config = dict(
    n_mels=40,
    init='trunc_normal_002',
    beta2=0.99,
    learning_rate=0.0025,
    merge_dims=True,
    adamw_lr_other_params=0.0028,
    epochs=34.9,
)
Rows from block 6, named by matrix and row number. Each number is 50 + 12 x the weight over its row's rms, rounded and kept within 0 to 99. All counts start at 0. After the name is the row's rms in percent of the matrix's.
# conv: width-3 conv (model.blocks.6.conv.weight, 384x384x3, standardized in use), inputs 0-76, a 3 kernel for each
conv.235 103:60 58 43 66 35 68 47 47 43 53 44 54 36 49 55 48 59 53 45 60 34 34 57 41 53 54 46 53 63 61 51 55 51 33 46 59 60 70 24 47 42 60 53 33 49 60 77 69 49 65 46 30 55 53 46 40 70 39 33 72 30 51 40 42 51 70 51 44 36 33 43 30 56 59 30 59 68 39 53 56 80 33 58 55 45 45 49 78 60 35 72 36 50 28 49 45 70 50 33 36 42 50 43 49 62 48 50 37 50 56 39 53 29 38 47 44 57 44 51 47 45 41 43 36 32 44 49 49 45 49 44 48 36 55 39 46 41 42 52 52 52 46 36 48 40 53 30 51 44 57 45 49 42 57 36 37 50 64 37 45 61 53 69 28 50 48 43 40 38 52 64 52 33 52 46 42 47 46 26 64 61 66 59 37 42 52 40 54 63 34 40 58 39 51 62 60 52 63 64 80 43 47 54 69 62 44 64 67 43 53 33 28 51 59 88 39 48 47 55 58 55 57 72 53 46 47 47 55 52 51 43
conv.236 104:68 60 46 29 44 47 56 47 70 66 56 46 39 52 49 37 46 50 30 48 51 52 72 47 69 65 45 65 72 43 60 55 44 25 40 30 65 46 45 51 49 50 53 43 44 35 37 63 50 44 61 45 39 50 56 50 29 35 62 44 62 42 30 53 74 60 69 60 52 65 46 55 37 50 69 49 39 40 58 65 72 46 46 49 63 81 53 60 57 44 53 59 54 47 50 54 38 40 50 21 21 51 59 31 66 58 56 35 45 39 42 52 50 45 39 41 55 52 74 37 42 39 36 45 56 67 45 54 17 43 37 37 51 46 37 50 63 57 58 38 32 63 76 60 70 63 48 66 57 56 54 42 57 43 44 31 65 51 63 52 50 39 48 38 36 48 36 40 68 39 51 46 63 53 40 53 51 77 48 43 57 49 36 53 77 60 56 62 42 66 48 44 32 54 50 63 38 50 52 38 58 56 55 53 64 50 48 51 55 48 30 35 47 55 56 38 35 39 43 65 50 57 38 93 32 62 37 30 64 40 45
conv.237 099:62 33 69 49 35 39 38 65 50 60 41 46 51 53 61 63 49 53 51 55 66 65 55 33 44 49 52 46 55 58 64 45 53 41 43 45 41 57 56 56 58 35 58 49 59 42 42 54 49 46 72 63 38 52 52 65 43 49 42 53 56 73 43 56 55 41 70 44 54 47 45 58 87 47 65 43 56 39 52 62 34 31 59 49 42 58 50 54 41 52 48 43 40 52 60 36 75 60 61 56 40 47 47 84 54 36 80 41 32 62 60 42 43 16 48 55 19 30 56 35 52 57 56 43 42 46 54 48 30 46 63 39 52 63 62 66 49 55 61 67 59 66 51 45 59 62 53 31 38 25 46 27 61 36 40 75 53 50 43 34 67 65 38 46 56 30 54 49 54 60 53 35 57 61 49 53 28 54 75 45 57 38 75 65 26 59 52 58 37 38 42 57 52 49 52 63 44 49 51 56 22 68 45 49 65 49 24 42 67 48 42 51 61 60 50 66 38 63 74 49 73 50 42 21 52 39 47 51 65 43 42
conv.238 102:49 31 42 48 40 50 62 69 65 39 42 50 53 29 68 46 55 42 35 47 41 58 44 55 40 60 49 43 26 38 36 54 39 63 80 31 35 36 51 48 68 54 57 64 64 65 62 47 46 69 39 48 62 22 56 43 43 58 58 41 54 46 53 48 38 38 49 29 47 33 45 43 51 65 44 43 67 44 40 48 51 53 49 53 61 45 51 40 81 50 49 46 31 62 33 51 35 29 52 37 54 55 44 61 49 59 54 53 59 51 66 50 67 49 61 43 57 34 50 36 34 35 63 42 40 51 30 57 46 31 56 50 55 52 27 50 40 55 54 51 49 54 42 43 41 66 26 49 44 49 66 75 65 52 59 50 34 61 69 43 41 43 34 37 43 53 55 36 50 49 41 65 39 50 67 48 34 38 34 50 45 49 58 26 61 57 54 41 15 35 56 56 44 38 44 48 53 38 68 68 60 45 38 36 33 27 40 67 43 63 42 29 44 47 36 35 42 42 24 40 40 56 32 49 37 78 44 50 53 69 61
conv.239 093:50 57 50 34 12 59 49 35 53 43 31 67 33 33 59 53 62 45 46 49 59 36 69 36 56 41 78 48 56 54 56 52 67 55 33 41 46 46 45 51 49 44 30 57 61 38 57 53 56 50 57 71 45 55 56 38 71 48 33 39 30 50 33 55 51 55 54 50 39 66 56 61 27 55 45 45 47 63 31 32 48 40 42 34 48 35 50 72 42 50 35 41 53 70 76 69 43 50 34 28 29 60 51 52 46 43 15 41 45 62 59 52 48 51 39 39 56 42 26 33 67 34 52 50 67 30 38 47 59 55 45 42 48 27 58 41 64 38 67 70 36 41 37 71 42 45 45 59 41 47 46 60 19 27 55 49 69 52 42 46 49 46 63 53 45 77 33 32 41 46 55 50 27 62 53 36 49 51 26 56 21 48 60 63 60 45 46 48 61 62 47 33 52 64 54 34 34 24 30 31 55 45 54 38 38 40 66 66 49 45 38 61 55 30 45 64 34 50 53 43 41 58 32 29 44 47 44 63 42 59 45
conv.240 106:43 43 52 72 69 51 53 54 46 72 25 58 60 55 55 40 64 58 69 52 42 61 57 62 53 46 46 49 50 50 51 64 39 44 69 54 45 57 13 43 73 36 38 33 57 34 51 41 32 32 57 34 36 48 59 43 65 54 46 41 47 42 34 63 65 73 56 33 58 64 53 54 48 56 47 49 49 57 34 81 57 39 71 40 43 74 56 51 60 50 60 47 40 48 21 70 59 67 36 63 57 46 63 64 35 55 62 63 50 31 64 40 56 45 65 50 51 75 45 28 52 36 44 50 62 64 30 46 56 49 44 77 54 26 67 64 64 75 55 56 77 47 43 47 37 51 46 65 55 62 45 64 57 51 46 54 36 59 43 67 71 39 65 44 53 37 61 36 44 56 50 39 52 58 69 84 54 48 31 21 43 66 71 48 47 67 51 69 54 54 43 36 44 71 58 56 51 74 47 53 45 36 47 49 60 50 56 50 62 63 44 48 40 49 31 54 45 40 45 64 65 69 56 41 45 47 45 52 55 54 53
conv.241 101:51 59 27 28 60 42 44 49 60 46 52 44 45 29 48 53 78 40 57 52 35 46 44 40 38 49 29 39 69 59 61 69 45 49 38 64 39 43 42 17 38 43 57 56 41 31 26 43 43 72 40 52 42 46 77 57 49 49 50 52 55 25 61 37 38 67 65 77 64 65 54 48 43 61 64 58 42 39 59 53 40 64 39 55 49 31 60 45 67 47 41 57 39 56 32 54 57 68 46 34 62 60 51 36 48 35 65 83 68 60 67 70 49 61 61 43 49 49 63 57 65 56 36 47 30 27 51 55 51 47 60 54 59 53 48 60 64 33 36 24 39 66 50 52 53 45 52 59 48 53 42 45 43 41 49 38 51 53 47 51 60 46 40 54 45 44 44 32 38 47 41 52 67 42 62 44 38 42 47 37 52 44 36 59 33 64 53 53 23 57 59 66 50 50 67 46 55 51 67 31 74 42 79 46 44 45 57 56 56 41 61 36 50 46 55 36 71 44 68 43 48 53 50 61 65 56 67 37 46 28 14
conv.242 096:49 45 57 68 29 49 54 66 57 58 28 35 55 37 43 35 55 37 44 48 35 66 56 46 68 38 33 39 52 39 32 33 36 64 38 69 45 24 45 56 64 54 18 23 31 45 66 51 39 49 48 56 31 48 38 63 36 51 53 74 45 52 46 44 49 56 79 53 31 55 59 54 57 43 53 52 49 41 55 38 31 47 34 56 42 41 44 51 48 74 49 53 42 45 53 31 37 34 48 41 50 42 54 49 70 39 42 56 44 33 38 75 45 44 46 39 39 37 53 45 52 52 42 43 29 45 35 49 59 54 56 63 51 60 63 34 62 33 59 56 63 32 68 49 52 44 60 72 58 38 54 59 62 68 59 46 41 55 52 63 59 46 45 55 53 58 32 65 56 53 65 41 47 38 60 57 44 53 38 47 52 45 43 43 44 51 52 52 59 36 44 65 49 52 51 53 73 50 62 45 40 36 51 54 54 46 44 60 64 36 20 45 71 57 45 38 43 44 31 50 48 32 35 53 45 42 59 42 31 50 55
conv.243 103:58 37 44 32 52 56 54 41 85 48 52 56 25 63 52 37 34 54 61 32 33 45 32 61 58 58 51 28 36 43 54 61 31 42 47 28 47 65 51 56 64 62 42 45 34 54 42 52 29 74 53 48 47 41 48 54 44 43 60 57 36 65 70 38 41 60 48 63 45 49 60 27 58 45 48 17 35 71 49 49 57 69 39 53 59 64 61 43 61 54 43 44 57 52 32 34 63 60 54 28 54 48 28 61 59 47 57 51 48 61 58 49 54 39 65 28 47 47 31 68 33 55 50 51 70 42 49 44 59 52 35 61 37 56 62 58 73 49 44 50 70 73 32 52 52 39 48 48 63 61 38 39 33 24 58 36 57 54 72 73 39 59 63 39 53 29 50 64 51 51 45 71 24 32 66 67 48 39 79 64 42 52 62 42 52 51 54 58 27 40 49 62 72 24 34 46 44 60 53 58 64 39 38 54 54 45 37 47 44 52 65 39 70 52 46 51 47 51 54 61 49 47 76 48 61 60 79 63 65 68 46
conv.244 104:65 54 67 56 37 36 68 39 42 46 48 45 53 30 62 57 28 35 46 57 49 47 55 34 46 44 50 45 66 43 57 66 30 61 11 60 49 54 40 56 28 32 29 55 42 46 58 41 56 57 45 59 43 43 63 51 50 47 44 46 54 46 50 45 46 54 33 47 64 42 40 62 61 37 51 44 36 58 70 60 51 51 42 51 51 48 59 37 34 52 48 35 66 49 48 46 40 55 59 37 61 39 40 72 62 50 59 40 71 49 42 39 43 67 41 47 45 53 40 51 36 74 41 58 54 37 43 40 57 46 58 76 33 71 60 63 63 50 61 36 31 65 42 68 56 50 72 68 40 43 49 66 47 31 45 54 73 53 39 44 57 56 51 58 69 59 37 56 43 53 48 47 66 50 38 61 67 45 65 51 30 22 59 37 44 48 35 74 59 35 48 56 44 75 40 62 28 59 60 42 49 48 47 57 38 48 51 38 34 41 53 39 58 52 54 46 44 31 63 54 48 47 51 47 43 52 52 54 49 75 70
conv.245 104:33 39 47 51 59 66 74 51 56 63 65 59 43 45 48 59 46 69 46 50 61 53 28 53 39 60 61 61 22 53 52 71 36 56 32 44 41 55 75 68 53 63 62 53 43 49 34 52 53 46 24 53 34 47 74 35 64 49 41 58 60 46 33 53 28 46 73 52 40 51 38 55 46 42 52 51 59 47 48 57 46 52 69 43 35 65 48 42 49 33 53 80 38 53 49 53 57 59 44 66 58 60 25 70 49 55 47 70 34 54 41 38 59 59 60 53 44 52 57 43 66 37 48 38 54 50 52 42 55 50 57 47 43 40 57 55 48 72 67 29 28 50 47 42 43 65 44 50 57 45 48 64 39 63 57 48 49 58 61 60 61 57 67 43 46 55 37 58 53 57 46 47 44 55 62 44 39 72 17 57 60 45 66 44 40 64 45 60 38 55 49 53 28 43 81 35 42 59 58 62 61 22 37 58 58 54 46 33 59 45 50 23 22 50 49 47 60 43 48 60 32 50 12 63 52 36 63 54 31 42 55
conv.246 109:52 43 62 40 54 41 78 49 49 34 62 37 52 72 43 51 60 47 48 76 47 56 44 53 52 76 39 46 63 63 38 28 66 46 36 46 37 57 57 74 29 59 30 60 48 65 78 30 64 62 35 64 55 44 57 64 44 45 68 38 42 43 33 59 62 30 51 52 59 71 26 49 41 50 81 45 52 51 35 32 46 51 51 50 22 39 53 44 49 49 61 54 42 71 64 50 45 53 67 39 56 43 55 53 38 51 32 49 44 40 41 55 52 40 48 51 43 49 40 47 60 56 63 52 30 42 39 44 46 47 46 55 62 54 57 58 52 71 64 48 58 56 42 47 35 55 52 58 34 45 28 67 47 44 62 43 70 57 34 43 41 56 70 67 55 58 50 54 50 36 42 48 53 42 67 33 62 55 35 51 49 48 36 53 52 29 29 50 45 61 64 49 69 41 49 37 61 46 75 49 65 52 38 72 39 34 40 47 39 42 35 34 63 41 65 65 48 56 42 47 52 56 47 59 32 52 16 49 45 32 63
conv.247 102:48 39 46 44 37 40 43 38 49 42 58 47 35 55 52 40 66 32 57 36 65 56 67 59 51 75 47 37 55 39 62 70 46 49 57 64 46 54 43 55 52 53 70 60 65 43 53 37 75 55 55 23 53 52 54 59 54 42 61 56 37 33 36 44 58 55 34 35 34 49 42 56 40 60 27 46 54 29 61 53 60 46 60 30 40 57 42 45 56 46 45 47 57 31 54 37 54 37 39 43 47 29 60 43 47 43 31 58 57 67 57 52 45 61 50 49 40 57 36 52 45 47 61 54 45 34 67 64 49 57 49 43 74 39 47 55 47 65 50 29 58 50 54 37 30 27 55 35 52 54 54 61 44 60 51 42 41 56 46 57 49 41 31 33 53 61 65 48 65 55 48 57 62 63 53 39 53 42 32 54 43 34 72 51 57 79 40 60 37 64 29 56 52 68 51 48 48 45 61 78 33 38 65 50 45 41 50 49 50 63 32 41 80 50 40 44 49 62 55 63 52 42 49 55 44 49 58 71 55 68 38
conv.248 100:53 41 54 43 38 40 36 35 43 58 52 57 50 37 48 51 37 46 57 39 44 51 52 51 14 47 52 58 32 39 50 48 60 36 55 48 26 31 69 51 58 57 29 45 65 68 55 45 46 41 46 46 42 49 42 50 51 58 55 69 44 57 60 36 52 69 59 63 52 44 39 34 59 52 57 55 64 53 86 56 41 66 64 41 51 50 64 52 47 57 56 52 62 67 39 49 59 58 51 55 47 44 46 60 53 59 43 48 37 47 62 64 59 45 56 45 64 53 53 58 52 65 60 42 24 64 36 39 49 51 57 48 77 75 77 41 49 54 48 48 55 54 67 42 39 39 64 39 56 42 38 61 59 63 27 50 41 61 57 56 59 43 49 60 48 33 35 45 57 66 58 31 58 52 48 34 39 46 66 80 56 57 59 65 52 28 26 56 56 57 47 46 50 57 66 54 53 46 62 43 48 51 26 42 59 47 45 24 44 53 58 41 60 50 65 44 42 56 36 49 58 54 54 66 74 36 59 57 52 37 53
conv.249 093:45 45 52 48 40 58 30 36 47 43 62 25 53 51 37 71 41 68 38 36 49 64 34 59 49 44 41 26 68 46 44 72 55 70 37 57 55 45 68 46 48 42 40 65 47 38 61 44 59 58 30 49 52 47 49 47 56 45 59 23 48 43 54 56 73 55 66 48 48 68 56 56 74 52 42 66 29 50 72 61 68 59 43 51 63 42 42 35 34 48 38 46 65 38 44 39 61 46 39 35 48 30 35 41 61 49 51 58 49 54 46 37 54 67 66 31 41 41 74 38 34 49 61 36 53 33 41 51 37 56 53 72 47 53 40 22 37 43 77 41 55 37 51 73 74 36 65 54 43 73 61 37 39 48 64 43 58 51 57 46 49 39 47 63 50 64 41 28 62 63 39 46 31 32 57 52 66 59 60 61 55 37 43 63 62 63 55 61 38 60 58 32 25 53 49 59 56 44 39 51 40 38 73 63 28 29 48 37 58 41 52 42 46 60 57 33 44 37 44 63 44 58 36 27 43 61 55 27 84 47 50
conv.250 106:47 71 63 24 57 67 45 48 43 63 48 49 33 67 55 50 54 44 50 62 73 59 33 40 73 34 43 23 60 61 48 56 35 58 45 50 60 37 34 52 57 57 62 44 39 61 29 57 23 59 48 73 50 55 32 61 57 36 60 71 50 34 55 49 42 43 48 42 63 56 55 25 51 54 37 54 46 63 41 39 44 41 30 65 28 62 52 35 48 45 44 37 28 43 55 48 44 80 41 45 56 57 61 61 56 56 37 66 48 43 63 38 43 76 50 47 50 77 40 42 61 44 39 50 66 70 50 59 38 45 55 59 49 67 58 44 53 49 66 40 45 47 67 55 53 58 54 69 20 43 64 50 51 43 60 68 71 50 50 47 51 56 42 38 61 42 61 39 67 49 42 60 33 50 48 34 28 80 32 48 41 40 53 30 54 48 46 57 33 47 32 63 30 74 62 30 55 34 51 45 46 45 60 60 38 43 46 48 64 52 48 35 47 68 57 26 65 55 63 33 50 61 59 52 38 68 75 45 49 66 42
conv.251 092:58 38 59 31 54 44 59 55 47 40 43 42 63 67 58 25 57 66 38 42 51 56 49 35 41 44 51 65 32 35 30 51 47 52 61 45 39 51 81 55 51 54 44 63 47 40 46 53 25 81 49 62 33 53 28 52 61 38 53 68 58 53 38 74 46 50 47 53 54 43 47 40 38 46 68 53 53 32 51 77 63 64 25 61 39 48 43 70 50 36 60 40 38 63 51 43 23 39 53 40 39 35 32 44 42 57 51 55 49 42 26 60 33 32 66 50 47 54 65 54 69 67 57 45 43 47 44 52 52 35 52 44 57 46 80 26 50 67 43 65 64 32 66 45 51 58 44 55 49 57 47 47 61 36 36 54 51 54 43 38 47 31 46 47 41 57 56 39 53 33 52 65 53 54 55 44 52 63 75 47 68 38 44 58 49 46 58 38 25 65 63 33 48 60 54 45 50 28 38 48 31 48 55 40 53 31 57 52 37 55 59 39 49 41 46 44 58 65 45 39 51 41 64 68 48 58 56 33 61 40 28
conv.252 092:47 45 66 61 23 67 42 45 58 53 48 65 46 54 40 33 58 47 44 38 40 62 48 37 45 48 53 47 44 46 64 17 55 40 52 35 29 56 29 67 52 50 61 37 34 57 51 36 60 59 47 63 48 62 39 41 38 57 42 55 47 40 56 55 41 44 57 36 41 62 65 38 50 56 77 49 50 22 57 49 67 69 52 39 52 59 44 55 57 38 56 53 32 40 69 71 46 40 67 51 66 42 40 59 31 71 51 54 31 61 61 52 67 55 48 46 52 53 50 54 61 67 55 70 70 28 68 42 44 63 59 31 54 70 67 53 50 70 49 68 43 50 44 54 50 57 53 36 46 44 76 51 80 62 59 44 63 55 75 34 44 57 39 46 59 46 50 62 40 47 47 34 58 52 43 41 34 58 71 38 47 48 69 55 57 47 48 55 56 72 40 55 42 37 49 36 54 39 43 49 73 72 62 70 66 14 51 36 33 54 35 65 50 59 70 65 24 59 36 70 55 43 58 41 51 45 50 46 53 54 54
conv.253 100:74 36 47 62 36 52 64 38 61 44 60 54 54 50 59 42 48 56 45 62 49 55 32 47 65 53 37 36 31 46 29 48 56 39 63 46 39 48 51 34 52 69 37 51 50 49 76 37 16 32 77 59 66 23 57 45 40 51 48 71 46 53 43 50 50 54 52 44 42 42 46 51 26 60 64 73 50 34 45 47 66 48 57 32 77 36 35 35 41 58 46 31 67 43 34 43 42 31 50 46 61 64 42 46 73 71 60 35 43 69 56 57 31 62 47 52 37 61 59 57 36 35 52 52 32 58 51 40 65 67 65 43 52 48 40 53 51 62 43 73 62 47 54 54 51 49 59 64 44 30 67 52 21 78 40 62 42 46 43 44 44 52 48 37 39 81 30 25 44 64 33 42 55 44 74 58 55 56 47 29 46 65 59 38 54 40 64 52 45 44 49 50 44 29 43 69 22 41 49 55 62 45 48 64 38 51 56 56 45 47 46 52 49 80 44 45 36 47 52 68 46 26 61 34 40 48 47 61 43 39 45
conv.254 109:50 64 38 68 39 36 45 61 36 47 52 46 76 37 48 45 47 76 21 55 34 63 40 62 41 49 31 63 48 56 61 31 61 59 59 52 61 56 47 60 50 68 56 42 52 36 93 38 53 44 58 59 47 42 50 69 31 62 69 38 62 42 55 60 64 62 30 39 60 47 47 75 59 61 44 50 47 45 38 66 43 60 56 51 56 38 41 40 58 51 71 53 59 49 52 34 62 63 57 50 45 67 46 62 50 35 57 55 52 60 43 47 71 60 51 48 42 64 34 36 56 47 46 50 45 30 25 64 61 42 55 15 50 50 39 59 30 68 41 53 37 26 60 58 41 49 55 55 28 34 42 43 65 46 36 66 61 39 53 58 49 47 47 53 56 40 40 47 36 64 39 49 33 40 59 61 33 57 45 41 59 70 48 50 65 34 61 63 53 53 50 37 42 59 69 65 42 43 65 65 42 49 75 15 43 45 48 40 38 46 48 56 42 58 43 41 56 65 46 52 64 36 45 46 53 28 57 60 42 41 42
conv.255 097:68 59 62 45 38 55 41 56 46 52 67 40 55 52 67 57 25 40 73 54 50 49 46 52 70 60 30 33 46 42 52 19 26 49 53 72 58 44 47 68 42 53 48 46 55 37 50 45 44 59 72 46 59 62 59 48 52 14 34 43 37 54 54 48 46 41 35 52 33 64 45 45 32 63 48 28 33 58 37 42 63 41 42 72 58 67 59 56 42 51 38 55 56 44 51 50 54 39 66 30 42 43 62 57 58 60 45 60 24 37 57 55 33 39 56 65 38 56 27 59 64 31 40 46 55 58 22 40 55 44 62 69 67 37 58 43 49 55 55 89 40 57 48 45 62 69 45 66 59 44 39 63 44 42 54 48 56 66 59 62 64 54 71 70 70 28 38 49 60 70 70 49 45 60 44 48 48 47 55 56 70 59 57 37 53 65 39 52 41 49 45 49 52 42 39 64 60 45 52 52 60 37 58 27 56 55 44 40 29 37 49 37 34 48 71 66 71 44 53 44 38 54 54 57 48 52 28 20 47 62 55
conv.256 097:71 51 52 42 47 64 49 48 50 44 29 46 74 48 49 42 79 59 39 37 41 43 63 32 46 54 51 32 30 55 46 57 47 41 44 43 50 47 42 29 49 45 54 33 33 61 70 55 37 47 62 45 39 43 58 38 45 48 49 51 50 58 50 54 41 53 44 48 50 60 23 59 64 43 60 79 48 46 58 73 59 53 60 43 48 54 60 28 36 55 39 40 54 67 41 60 48 65 50 69 58 40 37 49 53 54 68 57 43 56 66 40 63 70 60 37 52 39 30 69 56 39 58 45 52 34 45 29 51 33 57 41 49 41 52 52 44 47 46 45 62 47 81 73 48 70 73 32 53 55 43 58 69 38 40 43 62 47 61 31 37 70 41 71 61 28 79 24 54 51 27 67 81 60 55 59 52 40 68 50 33 45 61 45 60 52 55 60 47 57 41 36 48 63 54 67 75 43 51 51 60 51 78 61 50 63 48 53 76 54 36 39 30 52 44 58 34 42 48 37 41 47 27 27 62 51 42 55 58 62 48
conv.257 098:70 38 49 35 64 68 50 45 36 73 49 46 65 44 49 46 34 38 50 47 34 58 36 44 47 49 57 61 54 62 42 20 52 66 24 66 53 32 37 39 30 46 70 63 44 57 47 62 60 17 29 24 29 42 41 48 55 50 35 47 57 41 57 45 48 54 36 58 36 68 24 24 60 41 59 54 51 68 42 41 72 48 39 41 57 45 58 49 25 47 38 48 56 54 58 41 59 63 34 58 66 55 37 75 62 48 52 48 47 35 46 51 41 57 57 29 34 53 68 55 51 54 58 45 21 60 35 46 43 52 61 38 41 50 47 66 58 77 51 71 60 56 53 70 54 63 57 25 39 40 48 30 47 35 51 40 42 61 51 63 71 51 54 31 56 61 50 25 38 36 30 33 77 59 51 45 60 43 71 56 33 37 59 65 47 62 62 60 74 59 58 51 53 47 44 51 45 38 50 49 79 48 56 53 55 47 52 46 60 40 44 10 33 47 63 38 39 43 59 56 50 51 45 57 59 59 34 47 57 59 61
conv.258 105:52 26 29 70 55 57 41 29 40 61 40 49 52 47 49 52 60 53 62 47 46 50 35 53 78 52 37 47 47 49 60 61 30 52 42 60 62 44 25 45 52 53 42 49 59 48 44 41 50 35 44 63 46 42 68 50 35 51 52 66 44 52 38 41 36 29 35 38 48 52 23 50 51 44 58 40 25 59 60 36 47 53 69 49 57 57 75 49 25 29 51 53 50 78 60 52 59 50 65 56 61 69 49 49 42 57 47 71 41 57 66 51 52 46 59 64 49 65 53 57 71 58 51 66 34 57 56 54 43 82 34 49 43 31 38 50 48 39 52 43 52 35 57 47 48 52 37 51 72 37 46 69 62 49 50 62 60 47 53 52 71 51 41 56 51 55 34 48 43 74 46 39 51 61 55 55 54 41 42 45 70 35 41 50 41 35 56 46 53 42 38 34 39 41 44 49 44 65 73 58 54 67 48 49 48 51 25 53 27 69 52 30 60 47 61 50 53 36 76 53 66 40 53 63 48 55 47 40 69 60 52
conv.259 101:49 54 45 53 51 33 55 23 44 49 44 48 78 36 37 42 50 28 52 53 48 33 46 43 60 46 45 45 61 30 58 40 45 61 48 60 44 50 34 48 50 51 54 51 43 68 61 68 35 45 32 46 66 52 68 47 47 53 48 59 42 38 52 49 40 36 18 74 69 57 34 52 26 40 54 31 46 43 59 40 52 68 29 48 48 59 68 58 44 69 38 63 40 59 49 43 73 46 59 76 55 49 61 46 37 64 51 39 49 51 58 53 35 37 60 42 63 54 42 38 32 46 35 58 59 51 65 36 59 54 45 77 74 51 50 63 55 68 54 43 39 55 58 66 58 40 49 43 55 54 44 56 51 70 58 36 67 37 39 58 30 40 57 49 38 68 55 48 49 49 52 43 59 64 56 55 69 56 49 75 60 44 56 75 57 34 59 51 45 36 56 62 53 67 50 50 43 50 75 71 55 25 73 72 49 50 48 45 57 55 63 54 32 56 60 42 55 64 45 40 43 67 62 50 40 50 39 38 50 72 42
conv.260 097:59 71 60 42 58 63 56 61 54 38 55 55 31 46 51 30 60 66 58 61 47 53 62 58 45 21 42 43 61 41 56 51 33 91 45 47 41 60 45 35 35 44 49 53 66 58 40 66 33 38 44 36 54 71 51 56 50 46 51 52 40 60 59 41 57 56 45 38 47 64 62 49 53 65 71 39 61 61 44 40 50 53 38 59 68 60 51 77 71 29 64 57 36 86 64 36 61 60 52 60 60 65 48 52 48 60 24 37 44 39 70 46 53 41 60 41 52 34 33 70 54 55 33 30 55 66 30 57 70 26 50 52 55 44 43 33 48 58 40 60 25 58 60 59 44 41 46 54 46 52 44 52 58 61 50 39 52 63 40 79 63 49 55 42 49 37 54 56 36 42 47 60 57 64 65 56 78 59 41 58 43 53 33 47 51 54 45 36 61 47 49 53 52 33 46 38 65 47 36 52 45 52 67 67 47 41 59 32 51 52 42 54 38 64 64 40 67 45 48 59 66 61 32 54 60 44 49 49 49 48 52
conv.261 107:60 56 40 54 46 67 83 50 41 25 50 54 44 55 37 60 61 40 69 47 48 27 49 78 60 52 41 68 61 42 37 46 49 52 45 56 53 42 50 40 39 62 64 65 49 54 44 49 55 50 24 26 48 37 45 44 38 54 65 47 54 39 54 25 51 52 36 63 54 74 44 51 35 35 72 67 62 45 54 37 40 25 42 61 37 49 63 65 43 55 43 48 65 56 36 61 74 34 46 37 61 51 67 48 50 56 60 35 65 56 36 38 30 41 59 46 44 64 52 55 49 53 50 31 52 62 65 48 48 21 63 31 47 47 49 42 35 53 33 37 72 50 46 31 63 58 46 51 61 42 40 59 65 62 34 39 55 49 60 52 45 43 53 69 44 53 34 39 59 38 68 62 56 22 48 47 52 47 65 35 58 41 54 57 33 57 48 36 42 53 41 45 44 50 57 45 48 69 41 40 71 50 51 52 57 41 49 41 52 48 43 51 72 35 41 75 64 46 52 71 32 41 67 60 59 56 57 60 64 44 52
conv.262 092:31 50 43 50 51 54 30 54 51 44 53 43 32 39 59 59 46 42 52 52 46 35 37 65 49 44 34 37 22 51 41 42 65 64 24 43 53 60 38 44 41 53 49 42 37 42 82 36 78 23 64 51 74 51 23 43 41 58 48 50 46 58 52 62 38 36 37 51 67 60 75 42 48 48 57 68 44 71 46 31 64 40 53 46 51 55 56 53 55 26 55 35 51 31 53 56 50 31 39 51 90 54 34 43 54 44 42 53 51 57 50 58 61 47 38 54 31 58 56 69 45 40 49 42 58 54 41 52 45 57 58 70 32 66 55 73 56 58 63 46 67 48 49 46 48 49 45 55 55 52 36 51 51 59 56 37 67 42 55 31 55 33 68 59 59 56 40 38 57 51 51 56 64 40 54 61 52 33 41 56 39 57 49 41 49 41 48 31 50 32 40 56 58 56 55 60 46 45 67 49 67 59 46 49 48 88 22 36 49 44 55 57 37 50 46 44 56 44 47 53 50 46 56 52 50 81 54 46 35 49 52
conv.263 094:46 61 64 47 52 63 46 55 38 61 39 35 49 45 51 49 31 52 55 57 66 32 55 44 45 43 41 41 54 41 74 35 39 53 65 56 65 47 62 49 46 31 58 45 49 70 53 54 69 62 70 50 65 47 25 43 58 66 45 52 32 35 29 70 74 78 45 39 74 60 60 59 47 66 50 43 48 44 56 45 49 48 48 48 34 45 58 65 63 66 52 69 63 61 47 59 33 28 48 46 66 54 35 69 52 55 48 35 61 48 47 31 51 45 30 49 73 61 44 25 63 68 56 31 28 40 72 24 54 72 37 78 51 43 35 67 33 45 37 53 45 54 32 51 51 56 44 51 54 29 67 52 34 39 42 56 59 60 36 62 46 72 79 77 46 32 52 49 46 61 42 52 36 52 57 49 53 67 72 53 36 40 57 40 50 58 34 47 73 42 29 32 45 67 50 52 35 27 37 31 50 45 61 49 51 49 50 46 39 66 46 56 74 73 48 73 57 59 41 55 62 48 66 49 66 59 45 54 46 40 41
conv.264 086:42 41 53 69 25 61 49 57 53 54 22 44 41 53 41 49 28 61 41 37 58 63 47 57 53 59 47 61 53 39 37 57 54 49 38 45 44 26 43 55 50 62 57 30 47 64 65 64 60 58 59 42 44 60 45 43 56 61 41 54 59 61 49 57 46 65 57 60 62 74 45 45 56 53 40 51 42 50 41 48 41 44 40 39 43 56 52 46 52 46 28 47 47 33 51 43 41 35 52 39 32 37 52 61 48 65 59 50 36 55 35 53 53 40 43 52 57 55 27 47 34 60 44 37 63 43 21 51 48 78 65 24 47 43 55 47 58 40 53 48 60 32 59 24 72 45 54 60 57 45 48 36 46 47 66 56 18 79 60 50 46 46 20 53 39 42 46 40 29 57 50 59 55 45 43 55 34 52 48 62 69 48 64 57 70 54 34 54 43 57 60 51 30 54 56 55 42 51 50 50 31 32 43 23 45 70 25 63 51 41 69 51 55 41 46 51 50 55 25 46 28 30 41 62 52 73 58 50 39 42 35
conv.265 104:48 34 72 44 40 53 55 38 40 63 43 52 41 56 42 57 59 58 33 34 65 27 58 50 42 40 56 42 43 47 44 53 41 34 56 53 67 62 56 53 47 38 53 29 58 64 47 61 30 68 58 40 48 66 48 52 43 34 70 34 65 54 64 53 62 46 54 41 56 42 60 29 52 27 58 50 43 38 57 61 48 44 65 62 53 61 40 70 50 57 53 29 51 24 58 73 42 36 54 46 50 61 46 43 33 56 45 41 66 45 67 55 37 58 27 73 45 56 23 60 47 41 48 75 52 47 58 50 36 61 69 57 61 43 61 30 58 61 53 65 25 56 55 51 65 48 50 54 51 37 32 61 42 46 35 34 59 67 71 46 31 55 43 62 49 44 27 48 58 58 57 41 55 40 35 58 77 58 54 65 70 57 66 55 41 56 61 74 51 51 46 66 37 39 49 52 66 57 51 48 44 33 38 40 24 61 40 51 58 74 48 64 48 45 42 63 39 46 54 60 43 65 43 48 28 49 49 53 65 66 54